Rows from block 2 of a small image classifier, named by matrix and row number. Rows with one number belong to one neuron. Each number is 128 + 32 x the weight over its row's rms, rounded and kept within 0 to 255. All counts start at 0.
After each neuron's rows are labels from the 100 images, of 14848, where the neuron reaches its largest size: "peak on" is the class under the peak. Only what is clearly more common there than usual is listed. The data: cartoon faces.
# u: gMLP up (value half) (model.blocks.2.mixer.u.weight, 768x256), inputs 86-171
# v: gMLP up (gate half) (model.blocks.2.mixer.v.weight, 768x256), inputs 86-171
# out: gMLP down (model.blocks.2.mixer.out.weight, 256x768, transposed), outputs 86-171

u.143 [ 83 112 188 112 146 155 125 106 146 164 175 105  70 130 151 162 157 129 174 149 104 210 153 153 109 164 134  94 153 126 106 136 106 140  99  91 184 120  98 148 129 141 103 142 106 166 115 138  98 126 136 164  89 138 111 124 127 165 115 153 139 133 112 123 116 114 136 165  79  78 125 154 117 144 164 145 154 166 173  98 151 109  99 111 101 157]
v.143 [ 69 160 167 146  89 152 125 138 153 189 108  88 154 143 142  87 166 172 120 116 123 132  85 156 138 159 156 125  93 181 119  90 162  93 180 135 130 128  28  95 149 137 127 104 194 116  92 106 156 125  87  79 114 168 136 127 125 154  95  95 162 123 188 134 143 107 149 168 119  57 128 124 113 118 183 173 134 126 113 138 167 146 106 153 116 126]
out.143 [166 183 146 105  89 166 126 162 147  80  88 135 101 133 162 140 117 148  82 106 141 100 143 117 120  97 133 133 163 124 109 177  79 106 129 140 138 162 161 126 137 126 133 105 105 104 141 180 114 117 124 125 120 138 157 158 124  99 133 128 124 101 126 132 111 117  87 121 204 164 156 140 146 144  89  76 100 110 146 128  96 105 140 148 150 129]
peak on: hair

u.467 [124 105  65 103  80 141 140 162 110 148 152 194 157  74 151 167 136 103 108 113 152 151 178 120 129 118 169 120 118  65 116 124 110 130 163 147 200 172 102 175  73  72 121 125 117 155  66 107  83 167  84 138  90 132  99 104 108 131  61 107 154 113 138  90  96 140  90 115 179 157  99 141 138 104 119 124 145 119 107 146 165 197 145 135 112 132]
v.467 [160 116 176 139 159 149 132  71 137 106 173 136 144 174 111 104  95 126  96 136  86 142 115 100  82 121 115 173 148 153 155 168 138 103 127  97 112  87  60 192  98 179 189  91 123  56 179 176 105  72 126  91 141 170 103 124 119 157 140 114  89 119 116 115 147 124 137  78 117  95 186 180  69 127 131 104 190 139 127 133  77 116  54 102  68 129]
out.467 [119 111 188 192 139 133 105 153 153 188 141 153 112 125  76  71 137 121 130 162  91 107 150 157 157 156 177 115 146 164 158 107 119 111 104 154 103 104 132 101 134 191 186  67 106  97 144 109 110 112 127 144  75  73 118 163 100 211 129 120 115 125 119 164 124 135 134 112 128 122 154 136 122 157 150 140 105 165 166  99 106 155  82  71 105 164]
peak on: clothes; hair

u.133 [ 93 101 129 118 139 182 143 167 103 113  52 147 101 109 210 138  69  71  54 167 104 146  92 106 133 123  68 111 165 104 117 105  40 141 142 100 117 146 180 117 106  98 150 131 123 150 107 101 129 137 186 123 139 149 137 150 142  89  78  69 137 193  59 105 112 123 138 136 115  67 123 102 111 111 179 121 156 147 161 130 121 108 157 154 113 115]
v.133 [121 129 133 157 133 153  93 119 112  75 156 139 175 111 100 198 132 139 123 144  92  91 149 135 120 156  78 155 126 103  74 129 133 169 143 124  70 129 183 140  92 124 158 112  77 103 145 126 185 112 220 202 100 126 171 100 124  77 114 115 118  68  97 101 102 127 153 144 183 114  91 129 105 169 132 151 146 124 197  53 130 113 121 166  62 164]
out.133 [127 120 128 146 131 127  73 109 108 129 138 121 136  86 131 140  39  90 151 172 118  89 143 157 136 122 163 112 167 118 169  86 155  99 126  58 126 144  61 159 152 139 174 157  89 128 163 125 109 155  86  93 132 105 113  74 131 143 146 170 181  68  99 147 124 124 145  82  82 134 159 130 118 135 116 104 144  51 145 110  46 119 149 134 101 161]
peak on: mouth

u.656 [159 181 107 134  82  70 101 117 138 116 100 131  97  72 156 164 156 145 106  97 164 112  75 133 163  60 160 132 164 143 130  82  86 125  74 147  86  80  99 131 129  99 136  58  98 110 117 177 162 164 156 135 102 128 185 138 129 113 136  66 100 128  99 124 111 186 135 136  96 168 156 123 152 132 172 128 157 128 162  80 157 152 154 152 111 101]
v.656 [ 99 103  63 121 135 152  77 220 161 172 128 109 137  93 152 110 150 167 100 146 140  22 150 156 144 111 152 201 138  93 143 111 145 152  83 171 170 160  68 161 106 139 212 185 147 102 120 115 112 139 144 146 138 121  99 149  97 140 120 154 181  88 122 121 141 173 172 159 126  88 129 184 102 121  91 119 153  93 134 167 122 179  82 153 111 125]
out.656 [ 88 129 158  75 109 146 148 118 108 121 133  75 117 140 156  92  60 133 132 156  93 103  89 146 186 133 136 115 124 139  49 142 122 126 125 164  57 202 120  86 110 132  66 109 123 161 135 117 128 155 172 151 140 130  88  93 137 149 140  83 165 107 140 174 122 137 144 114 143 122 144 154 120 148 139 202  78 125 115 146 104 116 108 176 123 172]
peak on: skin

u.463 [114  59 117 139  70 100 176 131  88 162 146 166 149 136  94 140 102  72 145 155 137 143 178  94 171 124 149  57 117 123  96 139  97  68  69 162 169 116 115 165 113  86 121 138 126  86  80 110 169 122 116 125 155 122 162  86 102 104  71 119  79 126 127 150  92 123 119 134 118 106 181 140 196 109 110 131 190 103 116  98 111 142 152 127 103 144]
v.463 [171 128 138 188 116 146 126  86  71 154 119  88 110 128 130  73 169 131 142 117 108 145 114  86  98 109  99  62 119 206 143  95 192  62 145 104 114  95  48 165 132 122 130 163 123  84 102 151 121 166 107 118 115 123 171  92 156 202 137 108 183 145 138 130 130  39  96 168 121 128 126 114 119 141 114 167 134 100 112 129 124 121 105 108 120 113]
out.463 [147 139  85 103 138 158 108 116 200 119 107  87 127 146 121 141 137 111 173 142 154  96  61  94 136  96  74 152  87 130 116 158 149 143 131 104  94 154 158 154 127 168 179 122 162 145 130 146 133 117 124  94 140  86  63  93  97 134 156 137 135 128  94 140 115 125 183 127  95  85 135 129  59 152  61 159 115 134 128  63 132 182 121 104 136 106]
peak on: eye

u.269 [138 195 128 132 157 134 171 133 114 138 171  68  88  95 167 131 113 115  85 122 154 143  95 144 123 166 109 106 160 132 161 107 157 140 179 143 175 146 119 130 148 134 182  91  72 125 135 118 162  69  46  93 127 158 131  75 173 124 114  92 140 149 194 142 161 159 136 189 118 123 148 138  93 160 118 117 141 122  97 132 142  87  83 126 140  89]
v.269 [164  50  88 202 145  72 179  85 145 137 121 145 144 122  83 197 113 182 115 106 123 165 140 137 168 126 132 111 129 133 174 123 141 189 113 161 148 134 118 158 138 104  93 151 188 156 155 138 191 162 123 162 147 149  94 154 171 129  77 112 142 159 147 132 108 128 115 167 152 153 110 161 121 151 128 135 127  97 114 107 138 120 128 137  96 125]
out.269 [124 154 163  79 119 126  94 127 156 103 105 116 106 125 161 120 107 111 151  82 108 129 104 136  80 192 144 100 119 129  33 143 165 114 120 108 117 162 173 130 132  85 110 156  92 123 127  84 103  99  92 190 113 144 162 113 148 118 151  81  85 101  86 214 178 166 167  86 100 179 142 108 145 100 102 113 120  71  95 121 162 203 184 141  57 134]
peak on: glasses

u.400 [121 147 100 189 195 151 157  99  93 146 150  34 100 137 113 123 178 119 111 140 104 146 160 109 114 128 166 144  75 124 123 164 129 123  64 190  89  70 165 172  83 207 169  94 138 147 175 100 175 140 121  58 170 158 131 182 126 145 131 169 121  40 130  81  75 117 116 169 170  70 138 142  80  53 159 179 158 138 107 199 171 140 139 159 108 165]
v.400 [140  95 134 128  92 164 107 109 172 122 113 145 149 167 130 120 139 154 138 167 121 185  99 158  90 121 129 136 102 156 116 127 148 184 130 155 112 110 131 110 155  81  75 140 150 162  79  99 136  76 157 144 105 217  59 116 112 141  74  60 102 121 155 196  62 225 124 120 138  84 156 118 147 139  95 153 110 131 159 169 133 113  93 146 137 147]
out.400 [117 125 166  76 132  75 110  91 105 110 146 174  88 131 118 174 116 146 163 110 130  89 149 200 131 144 162 196 115 143 200 110 170 161 112  93 170 117  93 101 182 128 123 154 132  67 124 128  86 134 121 111 151 114 124 123 129  78 117 145 172 160 157 127 152 143 132  29  67 177 108  77 190 128 133  80  96 112 159  44 112 133 128 101 104 142]
peak on: skin

u.402 [179 137 142 189 155 145 115 111 115 119 173 167 145 116 155 108 170 119  88  94 104 203  90  98 150 126 138 123 150  42 102  93 123 151 113 142  84 131 141 151 156 180 155 125 150 122 146 163 126  85 161 187 120 146 183 134 127 121  93 138 129 168  97 162 141 127 131  92 149 155  98  82 168 113 132  75  77 107 136  75 130 117 192 158 126  38]
v.402 [141 151 129  82 134 124 199  95 112 104 152 120 141 129 113  96  75 108 155 146 175 126 178 135 174 155 114 113 129 146 123 206 126 157 158 202 117  93 107 100 108 102 196   6  88 101 126 120 105 150 124 142 142 140  83 154  94 151 115 120 115 154  91 138 125 117 117 145  57 158 104 113 128 111  99 147 113 116 136 107 176 105 128 130  86 175]
out.402 [148 173 107 114 113  95 156  41 147 124 115 107 118 100 123 121 122 130 140 151 142  87 122 115  91 148 143 135  94 103 166 126 116 129 149 104 119  91 126  69 134  92  68 152 125 163 148 113 118 101 100 104 120 125 176 156 132 111 166 142 120 130 155  23 100 197 133 159 143 157 135 139 174  88  94 143 177 108 105 114 107 175 144  79 127 150]
peak on: hat

u.561 [ 94 118 115 136 125  55 125  92 113 146 105 109 174 175 123 140 102 143 183 113 100 151 189 120  80 114 115 187  98  98  97 176  88  84 186 115 118 123 173 143  97 171 138 163 111 115 120 108 101  67 216 104  92 112 159 131  57 120 127  83  86 164 121 105 124 133 144 160 167  82 145  97 110  78 124 136 132 202  94  89 118 152 133  61 155  99]
v.561 [158 154 134 176 174 173 115 132 170  83 121 179 117 134 116 145 165 136 140 116  95 160 154 113  74 193 135 178 104 149  83 129 136 154 154 156 168 121 192 151 121 134 124 156 137 150 100 158 149  76  87  71  80 165 148  44 125 121 130 103 177 126 132  92 137 146 159 165 126 121  94 204  84 196 146 108 118  98 142 120 126 128 163 117  85 119]
out.561 [ 96 168 154  72  88 125 119 110  98 122 190 140 123  98 108 140 171  46  87  83 131 120 141 115 122 108  97  70 135  79 166 115 161 156 148 111 162 121  65 101 108 137 116 122 163 150 108 101 165 193 140 185 141 141 199 112 141 171 154 204 133 149 129 146 133 101  70 141 158 126 152  56 157 170 164 128 116 127 180 162 103 109 120 149 110 135]
peak on: eye; skin

u.100 [186 183 157 137 157 214 169 118 157 134 138 117 117 111 111 123 162 131 121 145 140 130 126 156 177 108 171 126 118 175 143 103 154 166 122 127 131 122 188 160 122 148 117 145 136 148 159  80 106 134 122 104 128 105 144 107 116  86  84 162 140 157 146 122  68  97  83  87  89 115 112  96  99 129 108 131 153 113 124 101 161 111 182 180  94 160]
v.100 [140 103 171 159 111 166  89 126 143 133 103 172 113 156 165  87  75 128 140  90  65 209  71  39  84 130 113 120 153 149  66  77 120 125 126 177 138 108 152 157 144 123  87  93 111 127 179 116 119 137  97  94 145 159 143  94 133  70 149 154 111 157 118 132  92 162 141 140 176  99 117 206 173 133 122  49  96 129 168 135 128 139 136  99 151 164]
out.100 [108 119  51 174 116  90 204 166 151  90 109 126 157  76 127 118 120 108 124 171 103 103  88  90  99  84 152  92  94 103 114  77 155 161 129 103 119 135 143 135  85  80 102 176 104 171 138 156 190  68 135  96  81 132 132 146 135 119  69 101 103 132 108 105 117  92 110 136 147  94 110 106 120 163 187 153 144 138 125  92 134 100  82 140 153 196]
peak on: hat

u.469 [120 105 124 111 137 144 194 149 100 145 149 106 133 112 117 144 100  92  73 152 120 152 190 152 137  81 163 124  65 135 125 111  32 127 108 116  92  97 166 145 151 129 177 135 131 185 139 165 195 128  93 129 103 119 174 122 149 131 113  90 143 126 147 176 119 142 109 137 119  86 139 148  97 118  88 199 158 107 170 167 134  99 109 122 106 176]
v.469 [100  63  88  79 120  89  96 155 135 110 129 142  92 107 104 121 171  96 158 148  97  49 111 124 148  59 133 123  91 134 174 101 158 147 142 112 144 172  99  45 144 156 129 116 151 162 150 160 148 152 156 108 217 121 154 126 113 130 145  42 121  60 106 100 152 112 130 117 150 116 183  99 134 113 153 129  92 121 128 103  87 160 138 155 130 143]
out.469 [ 94 130 141 185 107 137 104 153 113 140 135 128 148 130 137 110  74 127 148  98 104 125 107 105 134 144 163 163 130 101 111  86 134 135 137 122 159  75 195 132 140  99 139 114 164 113 152 148 104 118 137 110 111 119  81 118 168 109  94 129 148 129 168 132 180 115 171 137 140 116 140  50  89 107 149 153 120 110 176 129 139  71 112 101 121  64]
peak on: skin

u.155 [166  88 162 156 120 118 167 112 124  90 109 133  89 134 136 122 168 133 146  98 141 112 126  89 100 157 104 136 127 128 124 155 157 103 125 115 149  94 184 123 100 106 168 184 133 107 123 124 196 130 161 148 124 153 152 104 154 161 157  87 155 125 199 197 130 127 131 145 180 127 155 135  67 135 140 107 147 137 123 108 159 145 175 153  63 188]
v.155 [177 158 149  94 152 165 133 147 103 154 111 130 171 145 190 143 143 148 140  78 187 171 123 123 142 137 132 170 148 183 129  90 106 120 128 119 169 137 149 175  82 154 173 149 133 108 138 100 101  83 121 173 139 146  78 103 110 100 148 124 117 147 147 184 196 110 133 126 108 154 151 174 106 174  78 134 153 107 139 104 140 114 156 106 118 119]
out.155 [103 102 137 139 147 139 140  95 115 157 135 131 146 168 144 152  52 144 134 142 119 168 139 173 133  83 139 118  72 192  95 125 116 165 104 117 116 121  74 155 140 151 113 117 108 175 173  89 169 149 104 136  70 176 105 115 129 162  94 115 150 144 131 120 180 155 153 126  99 107 129  88 140  99 147  67 102  93 126 106 128 150 156 128 114 124]
peak on: skin

u.53 [140 141 128  98 156 132  80 180 155 119 122 129 162 122 159  87 147 118  94  89 133  99 133 149 152  89  62 159 119 184 166 141 108 195 136 154 129  72 134 145  90 145 114  91 154 159  85 140 147  93  88 159 135 168 101 135 146 143 123 137  99  90 121 139 186  71 101  59 117 153 154 114  73 140 139 109 203 114 116 139 111 110 126 100 161 106]
v.53 [138  98 160 109 148 149 117 110 115 156  88 148 196 163 133 186 129 130  91 140 171  89 123  77 121 180 173 110 132 100 128 167 135 109 149 101 137 102  76 175 117 149  99 119 113 124  89 109 139 190 191 155 151  62 106 170 195 112 166 133 130 117 150 132 155  99 108 129  86 155  92 121 161 169 126 131 126 114 120 107 127 115 183  62 158 109]
out.53 [126  95 121 121 124 139 138 143 118 179 142 157 124 144 119 133  90 108  93 139 100 141 119 113  92 105 135 139 136 132  70 148  70 159  88 156 126 134 127 130 123  99 151 143 108 122 116 117 144 193  93  78 125  94 166 128 110 127 143 132  89  85 150 171 145 156 132 145 108 104 117 139 142 146 135 113 109 127 119 117 114 161 116 106 177 118]
peak on: hair

u.711 [128 165  83  69 142 122 143 135  88 138 162 119 103 103 107 198 174 113 144 135 137 104 104 143 148 131 124 157 122 140 121 107 123  85 197 152 143 162 147  85 152 168 152 116  82 142 113 106 136 142 168 143 113 135 112 156 141  77 173  50 184  87 137 132 143 181  89 115 122  70  84  97 156  87  81 106 137  70  34 122 123 111 124 121 131  96]
v.711 [130 106 132 165 142 155 180 149 138  74 148  87  65 154 125 116 146 127 163 123 140  90  80 189 122 129 126 144 161 135 127 140 166 133 100 169 147 102 112  71 100 100 122 109 139  96 147 157 175 141 116 122 167 159 136 164 171 126 124 173 136  34  97 131  95 124  97 136 103  81 145 154 193 128 122 212 116 128 153 202 169 105 127 129 104 123]
out.711 [135 123 145 150 157 152 132 157  91  91 144 145 100 101 119 152  46 139 179 126 134  93 161  61 142 123  86 116 114 169 123 177 164 116 120 123 130 114 188 132 112 174 141 118 129  83  71 141 145 102  90 107  96 164 132 135 130 149 177 106 106 110 166 143 184 126 158 130 128  96 203 118 114 110 151 142 148 109 158  98 118 128 124 124 168  82]
peak on: glasses

u.166 [140  46 100 157 140 147 136 163 128 123 136 126 145  70 119 114 169 123 132 109 106  57 143 141 177  97 178 139 136 147 149 132 124 156 142 119 161 135 131 108  66 156  88  56  91 124  68 176  79 167 175 144 104 109 135 130  55  33 102  80  80 110  95 153 123 161 118  98 157 105 100 108 144 103  92 140 191 131 140 132 131 100 139 143  98 163]
v.166 [ 72 165  92 109 166 111  62 107 107 131 162  92 131 147 111 137 117 145 147 127 163 122  91 210 100 115 166 126 157 119 157 136 142 144 187 145 102 130 184 113 105 119  68 150  87  70 141 111 165 159  99  42  82 121 161 141 127  96 199 118 104  48  97 112 179 177 112 157 207 134 139 110 144 110 163 108 126 154 132 128 106  99  94  58 142 140]
out.166 [107 138 140  93  98 142 158  95 127 114 183 154 178 128 108 171  91 104 107 139 136 114 165 113 146 191 158 112 141 112 144 186 132 136 130 117 119 162 143  98 140 165 165 135  85 137 152  61 114 122 132 124 152  44 140 109 149 155 153 122 136 110 124  92 118  90 126  86  91 186 157 116 128 150 141 104 149 142 230  57 145  75 125  99  75 128]
peak on: hair

u.745 [139 138 165  74  88  57 105 167 117 163  90 190  91 110  79  57  53 152 150 112 109 111 109 173 153 141 130 197 130 155 160 134  99 110  89 109 178  94 129 209 109 101 151  97 162 116 135  94 145 114 108 129 102 124 101 168 101 216  72 116 126 119 100 173 125 154 154 103  97 177 140 119  99 114 123 117 172  87  88  94 128 158 178 152 141 118]
v.745 [ 99 108  89 142 126 118 155  93 129 152 127 122 146 192  90 161 169  90 160 104  88 136 159 148 146  55 102 153 183 102 174 158 147  98 116 126  99  98 131 123 124 172 165 132 137 100 144 163 162 137 144 105 133 108  87 115 154  88 117 143 124 157 109 134 147  75  84 109 166 151 126 222 168 162 111 148 112 117 110 102 142 110 177 176  48 115]
out.745 [112 173 141 130 103  97 164 126 156 124  99 159 141 136 114 164 125 136  92 110 110 126 110 144  78 167 180 114 131 135 128 127 154  99  55  95 126 120  76 130 141 103 183  77 107 104 133 155 102 164 110 127  85 145  94  97 162 146 109 168 145 123 155 130 147 153  86 104 165 105 100 138 113 190 125 152 114 118  76 112 152  83 102  70 133 122]
peak on: clothes; hair

u.496 [174 128  83 115 116 157 138 193  83 141 119 112 101 106 139 107 152 114 145 117 122 161 116 174 166  86 122  87 121  98 137 122 145 133 139 100 109 126 133 106 150 127 167 123 100 100 150 130 177 131 178  98 141 142 115 131 126 113 150 105 182 181 175 116 128 124  99 170 163 136 184 158 150 105 126  91 149 121 142 113 140 136 125 188  96  97]
v.496 [142 165 115  52 112 110 125 168  72 125 111 124 146 172 129 154 121 131 122 135 181 142 155 180 155 126 146 127 130 138  75 158 203 116 147 119 155 138 132 160 171 104 105 147 181 134 117 166 127 146 100 146 132 141 144 111 138 178 134 128 183 122 136  96 140 174 125 143  88 161  78 173 118 129 127  98 128 163 158 166  86 114 132 112 153 153]
out.496 [118  78 159 142 162 116 125  95 112 119 164 121  50 150 101 110 135 140 125 165 141 109 106 125 132 143 123 181 173 194 133 106 149 110 195 114 120  81 121  96  95 138  64 128 126 109  89 137 130 108 141 150 201  88 151 159  81 115 133 125 106 102  80 128  91 137 135 128 123 109 155 119 117 131 144 143  72 141 109 127 115  78 128 109 175 144]
peak on: skin

u.380 [133 122 100 186 147 122 134  58  96 110  85  95 143 143 142 143 154 129 127 142 134 162 221  70 110 109 135 148 189 150 182 119 146 169 142 138 147  88  97 186 149 141  75 163 136 152 121 139 135 137 134 141 166 132 132 128 138 174  96  82 115 117  76 141 111  77 119 133 158 153  71  34 143 102 140 173 138 142 129  90 109 101 124 143 131 122]
v.380 [138 145 112 106 122  89 112 156 147 164 124 117 187 127  94 129 118 109  48 102  96 122 148 112  96 136  91 109  67 124 135 155 167 122 145  91  93 136 120 162  98 102 148 145 107 125 182 115 108 120 143 113 102  81 148  85 135 133 107 124  97 112 165  91 138 115 172 144 186 160 122  76 150 148 190 211 137 178 153 125  83 118 156  92 164 128]
out.380 [123 137 128 149  71 140  56 168 143 110 151 120 148 124 152 115 121 143 119 134 105  95 107 150 190  94 133 145 182 158 129 125 126 144 187 140 186 114 153 104 101 134  84  65  78 173 113  71  76 136 173 120 118 106 107 124 116 145 163 168 154 167  83 153  96 110  94 157 152 109 103 158 220 132  87 148 111  64  98 183 182  88 135 142 136 150]
peak on: hair

u.259 [142  62 157 198 139 175  69 151 121 142  63 124 135 103 148 167 152 107 111  86  70  94 134  58 131 138 155 123  83  81 137 109  73 122 162 157  75 173 182 171 145 121 131 111 155 109  90 125 108  93 139 148 121 162  96 126 121  76 139 126 108 134 143 117 107 139 128  41 149 123 143 145 106 104 168  76 167 157  70  86 121 200 217 127 172 131]
v.259 [181 142 182  93 113 106 104 101 157  95 164 150 177 112 136 141  92 121 108 144 167 112 147 172 172  84  92 128 137  93 147 120  85 160 132 159 159 111 110  92 160  30 155 129  47 118 212  83  97 128  46  82 143 138 108 130 150 124 128 152 117 129 125 109  82 151 164  99 133 103 137 147 148  98  86 125 154 109 133 190 204 118 152  97 106 118]
out.259 [138 133 156 129  76 146 127  79 112 148 183 171 107  66 143 119 124 128  76 139 101 113  66 139 133 136 105 151 130 110 131 145 163 105 130 128 122 148  80 115 126 170 129 141 183 112 128 129 123 111  97 190 139 154 116 145 154 197 108 120 131  61 115 109 134  75 111 182  99 136 144 125  74 151 124  69 142 117 120 157 100 179 113 112  55 168]
peak on: skin

u.52 [138  71 149 114  68 155 131 163 126 117  96 130 115 106 116 166 166 124 104 137 149 121  91 139 111 147 136 111 104 134  47 149 104 129  87 107 243  87 110 114  75 164 128 134  99 101 145 202 151 188 143 126 158 128 106 156 158 127  94 167 133 160 112 180 132 119 172 106 110 129 145 143 105 108 140  66 214 109 169 123 148 101  47 118 148 131]
v.52 [158 101  83 143 152  82 136  90 115 145 144 103 147 105 126 176  70  91 111 128 113  97 125 127 181  65  81 130 112 136 127 146 182 160 112 113  69 103 153 139  94 152 136 146  73 139  64 105  64 129  84 128 101  78 137 155 131  90 100 211 182 173 136 107 134 118 177 183 117 104 147 139 109  80 193 136 149 130 154 125 140 147 125 197 156 121]
out.52 [107 119 132 152 157 101 111 125 129 130  96 139  89 125 146 146 151 145 123 121  73 170 135 214 165 126  62 172 173 155 116 137 183 193 153 168  67 111 115 108 164 156 136 157 150 148 135 155  98 122 109 105  77  43  93  98 119  99 155 193 119  45 145 135 128 129 146 131  83 173 145 116 113  97  77 132  98  76 136 155 124 140 122  66 181 176]
peak on: clothes

u.34 [136 102  98 143 114 187 160 116 182 191  80 174 121 125 138 131  72  74 116  91 100 151  90  93  61 106 166 151 167 120 143 111 131 125 173 149 158 132 151 117 118 114 190 160 124 120  67 131  99 118 131 144 107 129 100 140  97 106  47 174 159 179  79 118  65 120 194 162 105  70 104 138 130 119 104 107 167  95 185 106 124 108 175 127 112  92]
v.34 [142 156 162 162 102 136 121 174 107 150 121 151 108 104 132 154 109 151 151 157  63 100 163 119 167 143 161  92 152 109 123 130 162 121 111 115 146 133 161 166  89  85 197  80 117  82  65 135 179  84 159 150 111 120 167 129 102 123 146 105 117  92 140 106 110 129 111 189 148 124 141 155 192 172 124 159 142 107 220 161 176 172 118 110 136 154]
out.34 [145 144 100  86 163  98 122 128  99  96 170 124 144 139 136 100  81  99 131 168  85 120 129 138 191 135 132 138  87 204  85 135 118  61  91 129 168 136 141 147 168 106  89 158 132 147 164 136 180  84  99 145 122 133 110   6 136 164 138 113 150 115 158 133 146 147 108 200  93 133  98 121  58 138 138 132  98 212  79 130 131 187 178 176 172 118]
peak on: mouth; skin

u.545 [148 115 156  83 104  76 117 148 105 193 102 125 168 145 151  71 135 172 126 109 133 128  99 110 187 131 123  85  77 104 177 100  96  95  90 127 104 153 108  66 136 100  69  86 147  46  99 111 132 144 173 143 151 138 104 115 117 108 134 128 106 127 155  85 134 139 133 170 106 112 164 183  91 146  97  80 148 209 214 179 123 133  92 148 105 136]
v.545 [205 121 114 141 119 183 124 128 154 107 113 113  63 177 190 176 125 161 163 130 131 208 213 135 157 180 112 116 170 160  82 100 106 152 161 141 152 125 121 132  74 136  45 149 156 177 116 101 158 159  66 110 134 157 112 182 168 144 144  98 172 103  99 141 127 193 112 114 125 131 165 112 140 111 166 123 142 110  95 164 167 168  92 119 107  94]
out.545 [154 163 121 170 123 198 161  75 126  55 124 118 112 104 119 193 143  88 123 154 126 104 169 105 113  92 135 136 173 166 126 215 172 160 115 108 139 143 134 123  94 185 186 165 113 103 160 113 164  72 121 173 110 145 130 124 142 157 128 106 128 113 142 124  86  92 181 128  93 143 153 148 170  92 161  69 116 123 138 103 136 122 102 112 150 115]
peak on: eye

u.658 [ 82 182  73 147  65 124 145 142 145 161  40 120 155 167  95 214 149  87 173 108 127 110 165 196 127  86 139 132 102  69 144 140  84  90 149 181 153 154 136  99 130 122 121 160 189 127 104 120  83  79 123 133 100 151 159 161 166 124  89 122 136 160 174 117 111 150 134 165  67  83 127  90 126  68 119 134  81 139 132 113 120 179 128 151 114 227]
v.658 [109 102  91 118 169 181  71 163  88 114 163 153 167 117 106 185 193  81 117 144 103 105 117 138 155 176 101 138 130  91 145 121 126 134 113 200 109 129 127 131 155 109 117 103 170 150  99 136 153 101  61 121 104 146 103 111 111  82 141  76 139  82 129  97 147 127 155 139 150 161  43 126  88 165 114 114 117 189 195 130 127 160 167 116 118 138]
out.658 [132  86  51 110 174 129 166  70 129 132 143 118  71 177 169 115 119 133 120 113  88 126 129 125 171 114 172 146 116 127 106 110 126 138  75 140 115 114 146 155 121  86 138 108 132  83 100 188 144  95 166 143 151 154 102 119 117 116 131 154 140 138 153 139 122  71 150 137 128 186 108 133 121 164 133 114 199 111 139  91 115  67 141 170 152  83]
peak on: mouth; skin

u.267 [144 135 123 152 137  78 104 138 150 109 174  80 110 136 140 162 105 168 116 123  88 134  95 147 182 112 111 111 180 117 146 105 108 113 194  82 116 120 137 157  94 100 153 133 149 129 102 119 117 119 163 168 152 130 104 147  58 150  86 136 219 148 137 119 129 141 125 170 139 143 141  68 154 107 129 110  79 108 142 146 118 137 179 111 122 140]
v.267 [176 129  86 105 153 161 153 129 111 165  96 158 108 141  93 157 149 142 109 186 177  44 145  69  59 136 147 102  90 116 140 118 129 139 107 134 130 153 149 122 130 108 160 119  68  88 143  69  87  74 148  96 146  82 143 133 173  83  76 193 225 148 122 147 107 118 126 122 103 175 161 151 129 152 115 101  76 108 106 173 138 104 131 102 187 133]
out.267 [171 133 160 143 133 102 130  94 142 103 123 165 106  98 153 145 165 120 166 117 229  90 149 121  99 216 123 167  94 127 161  76 121 131 107 155 122 197  95 125 154 111 154 126  92 151 121 104 160 125  77  56 105  96 105  83  97 128 172 115 116 142  98 164  93 148  97 137 147 141 126 145 154 170 102 172 187 157 141  91 115  95 129 138 118 141]
peak on: clothes

u.111 [139 141 145 102 152 133  82 141 123 111  94 108 218  99  99 107 171 110 176 112  92 150  60 135 177 179 121 153 134 147 116 110 133 130 157 156 208 161 162 109 110 115 172 170 188 125  99 170 116 160 101 106 139 182  64 108 180 189 146 188 117  97 131 165  76  89 182 145 106 132 171 157 109 129  59 141 154 100 149 110 144 128 119 137 150 137]
v.111 [169 159 125 125 163 152 176 132  94 108 153 117  59 145  98 168 101 118 148 158 178 171 157 161 138 174 145 147  91 135 181 103 122 153 139 141 128 115 160 129 138 107  83 127  88 150 133  99 133 105  93 154 169 103 125 160 128 211 115 157 116 122 179 141 143 174 137  96 104 126  44  98 125 139  99 182 110 146 117 162 145  89 125 186 121 128]
out.111 [ 94 179 141 146  99 143  96  76 153 159  90 154 123 199  97 139 120  98 140 145 185 144 122 154 124 104 146  53 154 181 137 140 128 220 125 109 154 142  99 189 126 140 112 150 130 102 188 137 128 102 158 117 146 110 123  77 156  59 123 104 119 136 150 129 193 146 120  90 142 108  94 178  80  94 146 138  68 161 169 120 161 119 155  91 129 108]
peak on: glasses